Weights of a small contrastive image-text model: 64-pixel images, text encoder norm layernorm.
Rows from block 5 of the image encoder of a small contrastive image-text model, named by matrix and row number. Rows with one number belong to one neuron. Each number is 500 + 25 x the weight over its row's rms, rounded and kept within 0 to 999. All counts start at 0. Numbers have three digits each.
After each neuron's rows are labels from the 100 images, of 14976, where the neuron reaches its highest value: "strongest on" is what is common among them. Only what is clearly more common there than usual is listed. The data: simulated stained blood smears. In brackets: how many of the 100.
# fc1: MLP up (encoder.blocks.5.mlp.fc1.weight, 768x192), inputs 0-95
# fc2: MLP down (encoder.blocks.5.mlp.fc2.weight, 192x768, transposed), outputs 0-95

fc1.732:492506475496535463507490495510502516517448512499490521520526485513507494509509505518463479462500556551488553534487522510549480456503509488503495504544475484521512494514480503531521516520562449447532434472527521485487514469522515498454530470463545488471501483444507511495468513493507496462
fc2.732:500526515490482488481524456516458496493517477481525493482495505487461486507459483497523507494516507517533490478545482529484472486478463541512469519502525483493493527519526472482484506470482516505465519528468491523527444519484515525520457518476491483497485524468479462490496478499499519497
strongest on: target cells (66); dark grains (45)

fc1.614:522507536486539492463496505559493473498480466527479479492462508448509495489446479504513518490526522451487489475469506494460501496475463507456495491523498482449488499482544520515501489473498482548510479469508485511504558506501529459520522496495480449477496484495538463463518507514494452445
fc2.614:499499520488475511535459503487511522473507520515500488520486515478476480460501539488483467503486488487544522475525537522548500482534511516509526485520525486506497458507495519516529471497521451517547504501465505512525414528516486486454495505518564447511504477549494506533466474491465499504
strongest on: discs (87)

fc1.246:505497512472516506494474485520532502459511541503459516502529502529512507546540488456495527495515491483496498509506485468488497482513478483501539493546484481489568508537547484513512490487497539472479492506495496507501504501493519532476479480504495472483482496459482476477503488526475506468
fc2.246:497501480524483463505502489446503532519443488456516472495474509539502506452515484527495490500501517526516513497510522546483499551528457499467523512488524519537454521491498519507505488474496512519505498497497474525514487492476531477497495487512512514513523493542513536525508487483475503487
strongest on: teardrops (74); crowded (70)

fc1.125:502521473457509498493515474490469497494525485454501560496475486491516542509505491442476488499460498490515474504459486551473478460530539494539486538523507507551485510489505500508523526559544500510506549462493507513510463489531523474497484519524509502523532493494484536483554452516527470512
fc2.125:486482485509455471474480519484504491545511517481529467515508522499501494493520489523552482470533509465479500502476482459551508514458477537466508491504451502474508507477509522507464448478527495495490527551495511461510486484509466520477483483485480511504450434491542489531504498495483525482
strongest on: small spheres (96); crowded (65)

fc1.436:487462507510473520513497500532491477516478475478494509477486508471442501506515482501509517540520478475531465507511496529496535491450469483468496462523490457534473525478496477461531529507491450508490542535509491510477504528490531507438522464476502515496529462483525541509482509473528517485
fc2.436:515523553516513528495555485518503500482506521516475495507483503523566491525502505514514515463505517473516519461514488525476475483482511494527523509543524530513480448482527523508473519489484532468493449487415529513499520495509491513532443494501472555486531501533482498497516503527492516487
strongest on: dark grains (100)

fc1.415:499515504534509505515439497519528436481481515508519503476502509484487518463483535508505474482550475501525505463458549519508460467485472472444523457540489503510506483533506533469515487471464500483502485486501541485445506515515484464515515478483517476524522524508454416493529494520506491528
fc2.415:473480468485462595489485476463514520478464490471508482473492460464489505504530483502507513481502495517534478524521477537515558483521506488490474481507525457466489517515518496524556515480534477519474455519522549470528479480514519504488475495471522486526482504517477514481482478453462528501
strongest on: target cells (37)

fc1.483:489496522515497547487465524524517471569508489513455497520513450491494510547523489496489483506502509508488538487525480520469496504490498500490498540509490494475501508527475498508492475532460516480468497450503509519493479475520534550500525475555483589495524503500501484466546522511486478480
fc2.483:515489525445489487531526470478495478493464475476519471492477476501506435478492494494491521459443479505479494497500486508554511541523492511506501494473491503514530464507483528514442494506474528511501498495496530527474508483469511518502492464508501472493536487480500505510484466500473491509
strongest on: ovals (32)

fc1.207:489474494454514484510553505492473520501485502506544518476512507530461463550505502480486463535508494498502480479476517483490472487543534488517497452482524540523522509509487455508505531564522505516506533487475475530520494528473491471541507492469450511529465484469484472519475515463471528470
fc2.207:471512483431500472478494464480517463512492498519490479518498483547569523483463474468512526545513533511529507539501486525510507496497542493493492492484500509411490467486511525503498502516473507479509468492529516529536459538516531461473543502489530461498468536496464466513487498490541482460
strongest on: band-shaped nucleus (90)

fc1.159:515478516493492486501535515514536498538500510521468457513507486485511562502457537535525497513474515465510478497514532485509497508497496471494492484524442504485467503494496518485481484496539519524522511529511491517521520532488497459527494503548508502529499472496467487474524533516516503492
fc2.159:505529438508536513468496472487520497443499517494502488495501535482514514527508491468505506486502478462488535502479501537497482501503540471504515477493524520485525469490490506487472504472464507458506464490454471478466538502508503519482500467513514548499485555498514452517504479572471505497
strongest on: ovals (42)

fc1.389:484472511441496507520486517543486525497517498486506519524496502444562526496513470487515538492446503495525504513487479524470479501473454454522493520452469477487486500539534535482489451461502489448507454522498490526522468512531482451524458495512522520498511536494481506488522488491488478493
fc2.389:506522451482510493474488485418465473468456501503497481499465513507482553502481510486468474513496491543482496463481466493495474462498517553473507523557530520489469492464462432492514468419520500508490506491465509489493506483513514480465461501534508466461510481501475491487480474489498507521
strongest on: small spheres (87)

fc1.70:493492500500480493524491512469467505525509514485480490489497469475498498486504479506539466453487541475503509531455485504520466485481454502448493477514516507436553493507475492532457501494494508504469519494508461509538461562533492507452471476463485516475471516473492516500515507485513486498
fc2.70:473507497492480482464531503477494467477483509500502461529498513536504513504467540467520517500506459520560527487504513489437504520524463443476502489537490460484498520523471481472511492495507487468475539445506511506472490506459531472536497476482496467489534490528565511503454431478545544482
strongest on: small spheres (70)

fc1.647:529513519499479514511526514481442515508460512478556456521518529446474525488545482495514511531490506527491495499491493526489507494528527508498507567546519464496520422464455527455524512504508521557518492507477484449534512510479500484480524514473537556496542586485496482528499534515473529514
fc2.647:507495453490508508514494469519551524535555486497474493504487512516506543453489489461503495507491532508523469507533479513506465501467497472512490487489487467528465522552478492496483508536506533493451503510524510512490524548554526531501515518512466479550470495477479522490502483457534477547
strongest on: small spheres (90)

fc1.576:522499531517531515482506509514533520463456516515501522514476488466491482490516470516513537503514531506477520509488485501513512514505535469473532500479541505491489527538494471505515448484484482503496448518481508498468491522442505491538494491450491436484509548480523476484496488500468485534
fc2.576:513492491441512491522473458486479504471434515540470461486564511502517489484457534516476507467493519508453475505515510500502500522457490457447529489480497527479455505545538557484488488509490489516507480535501507518532462446502514508485521570520458487526495465489488487524492491539491520508
strongest on: target cells (100)

fc1.435:522459480469535471519468479551533513543457498503531460475518519548499489538541492528500478516499525539481520520503494501500417532518482497495470511491499495545460500448528511495514537507486493440523499532491525513540521462511512479499538527522489483484523497494506547510517506535492535495
fc2.435:510500535502477530527507483493489504503529506473498517530496502506506492467441504476469512516517480465493475480514521470514558522480553519513505590539506478490482509509502529531540444491536552554501538475499551474512502487522503546517466495514530474493493479505512487478496498506559470476
strongest on: small spheres (75)

fc1.717:524508531512531518484493502519460487532467478479514514492452463490524494518506503531493496556464491488536483515496516513491509532486535451451498476476542504464543521499466485503531542526515498508488535505523454517539516528450475481511511475465486430494503522465495514517497475501512506517
fc2.717:532489486527475514441488494462546472437459475500468490534532489471523522543537501559480499468463532488527482519495518495498454544490514469524510498530484484500495495505538544517466485517524476462495537513504473509459545516483491505467510537492493496515512499513484520538538484527426506488
strongest on: target cells (100)

fc1.709:514497490506553533533532488465546488484504495507532450485477484520513540524493518487507515495479483515485508499524530463544505511545500482517465548481531521541439477500467494507536467454522519516492505505480494447484487536481526494462491476533508497505487546469530505479508550490480473528
fc2.709:501487474484486466507484523475462493510457505483488495464485515485498482538474472494509473501472492452542495491497447522476514527517473485499531468543481523441495509488453522548489490514450483518499534510534506511472544487510506495490512545487476505494483523537485514527465454534491540510
strongest on: ovals (63)

fc1.41:520485515544494516470506489503485539553528491495524542523468484494459511502434504529483490508513478477510483498512444522493508490482525479466519511520468473472481498488487475555469479523480459513511517489516562478504485493530483506526533520504483457500475464469523519536504460472466470479
fc2.41:470493491471487530516494489512506529473521525488481525499517494526555473464489480470529482516460476504543477472521529492442435495505469468525481480472503503446468497478518470481515506475503483486489470461515498519510475501510513477478539477494482505511525527486499480445490496543471540517
strongest on: discs (99); crowded (75); no large cell (33)

fc1.693:464505498509517505534455510447477504526504486505497526497517464498459537552505513507536510485454558508512497489516453529552497500475493503528509493508512528537502496533509537541495490499510536500516524466492453478485501488449488497480498521490457519488522464496483493493532501481539487478
fc2.693:522516530458510475467493539542531512516530489523514498490498539524539515498497493459472569515484521501514460515468540492485511514513506524507466517503514485485509499443516482492572515471513531497483481516493539535502471482562482503495510479500546473518474512512525532491489533505506509499
strongest on: teardrops (58); target cells (37)

fc1.618:542533537519507487484506509467497533481470494499478460522510476512506462502448489531480504490520496513529499474526490483496508490485493510448513501498525486515482533477507461524506427489540491526469449553466540501537480487499516464475489497503533497514525479472521523468489464499514483509
fc2.618:510456550505504478515536469513479490465503474532488542523526483477539506469500520524519513494484528520497490508498509499489468483481550494519497484497453514525493514526496509513523540521471501495517489482513517502509529510492531480494482483510500542537514461521506532524518516489492548472
strongest on: dark grains (44); band-shaped nucleus (38)

fc1.449:515438507510477507523546495519493472472462471531511514473496508450494523478497468490491465475475541532468526503500478497519516500489501514499499487466477531522476533516512463515519481487536473521477479515544514478500511518534499506476466468470493513489512489482483483473529510535508533492
fc2.449:525522487522528480491473483557533490498512547545452545518488516510521490486472549492509542515459469486484509517527493511500558453471499484523489477503512547513487476475540493476519530503471510470521509559501486536491540542505485496522491512498499540535520498468497487486506513519454520524
strongest on: dark grains (100)

fc1.695:514529505507571535513502516487496487496457539476554546489483478498481482483498514483483542512453458561523511540468487513481562463480464511490504498501516483477532515495505534492500493491512512507492491493462512513486477530518431482505524455474478443463482497477517499530514509499518497457
fc2.695:474470564510519487504487503483467474470459482478445497482486502509538481528495507514492470441463531447447498543480499514526525552499547497475559495471491558464486472528522527490487464503510501509500490500535468470541529472488499540534475476494520499507515504472503498506507464538496529515
strongest on: target cells (100)

fc1.634:478544470466548492488483486520476488526511532490479487453517496509487471475477518497528488460521515505492481489474522504504515497499484512505447545518531513492531490453475490495540513515502496503459536514545539504490465523531498492475535473519500482517519540463514488499491541541522514489
fc2.634:494472501508509541504484481456480502506516491474508500530486494463456506486485477508467526535478516508507487517516478522519492516467506483467549511483513452507552490526477513536501442481505513469503509472469459517507456460529539510562499530484501468475458519500509547518481482473486531490
strongest on: small spheres (42); spiky cells (36)

fc1.566:507472475494417513506544506524503465500489481501521511504518495501555509498523523459511532508523475482553512501498478509469478524519513557488478506513459511491499503504488479529493454504521510492489542516452486526509466465480530497479491497494485513568483527547498497509500511540510528509
fc2.566:537504540509515453510528482506445545509496548483487516526501479445518469502513502519477509487475492535473449512500551501496515490511524529527538499500463515495490498535491470479489495490495495505511449485515523472473541504522505520535482501517525492521494491495502505498536467496466537544
strongest on: teardrops (60); ovals (34)

fc1.171:423551500480500442514501483492470512495490503478471467478482499472474490512519486496513521501515460454485551539526506494494512484499489514500520497554534496509507519514531474512495519490494473476533525466492522503465503488502510483484478471523475496484504506482525532502447533525478506455
fc2.171:500482483492471507548528477501469495454525511479473481502492494523486493510486537498497516505474500500553485492502517492521555450513511452530476457477516467540534474512507497529491502492494489501502442508486507516538472493480463529549508458503514468494503508503480505496528508503547498489
strongest on: discs (100)

fc1.12:513513490451528446488486509501496514516504520483489477448466481482493519521509457503484483486484508456502515510477524497462446515476484479496505506469508522456442512478513489491500461506497530498461485485511482506533473525489518504518521502549498495476477495508497502520529488495490506472
fc2.12:505527550519499504510502515493517482489492477485483524519489500534505512540484540500482484463494526502500481469527462491504500508487526509507507506516494506520509512481464456493482523504508511511568537469522512495461497484511486504436498491465507500541524464515469524463521490449553504519
strongest on: teardrops (41)

fc1.133:469487505478563516505507490495480497525497497468467522513511465503514529487462465460523479472503522462483481487496529530474510473504494572505467500500446448563500479451519458467480481508495537512475527502457510533494464520500551495447505481501502494487501495511493495503538520524471449478
fc2.133:534488458494497482490503545513481539570470478519565471534493498502519506535481513469500486520535480466552491505484532509538518535511477522487556524523514569532508497516505546557545491486494484488516499491497487524506522496563519526462491499491505503525489518500487498502513463510490530517
strongest on: small spheres (98); crowded (77)

fc1.273:479494475483465496490510507503469537497513499498480541477495506476460513488503517554498482501506556498500528523524498490565496513530528472478494510511491487487473525488526526488468550511486506538485483482490506504513518472496479501512510486550473523560460465509509492460475490521547545494
fc2.273:494513500507533497541514448444535481481505501517494496477492509498483488515492464488531481525496473462500508473482457508465517492508467517520473479455529515554489496450516461526520466499522453473530508448540496472499474527509493508495494480512552472461556545514506477490506464519535456512
strongest on: band-shaped nucleus (78)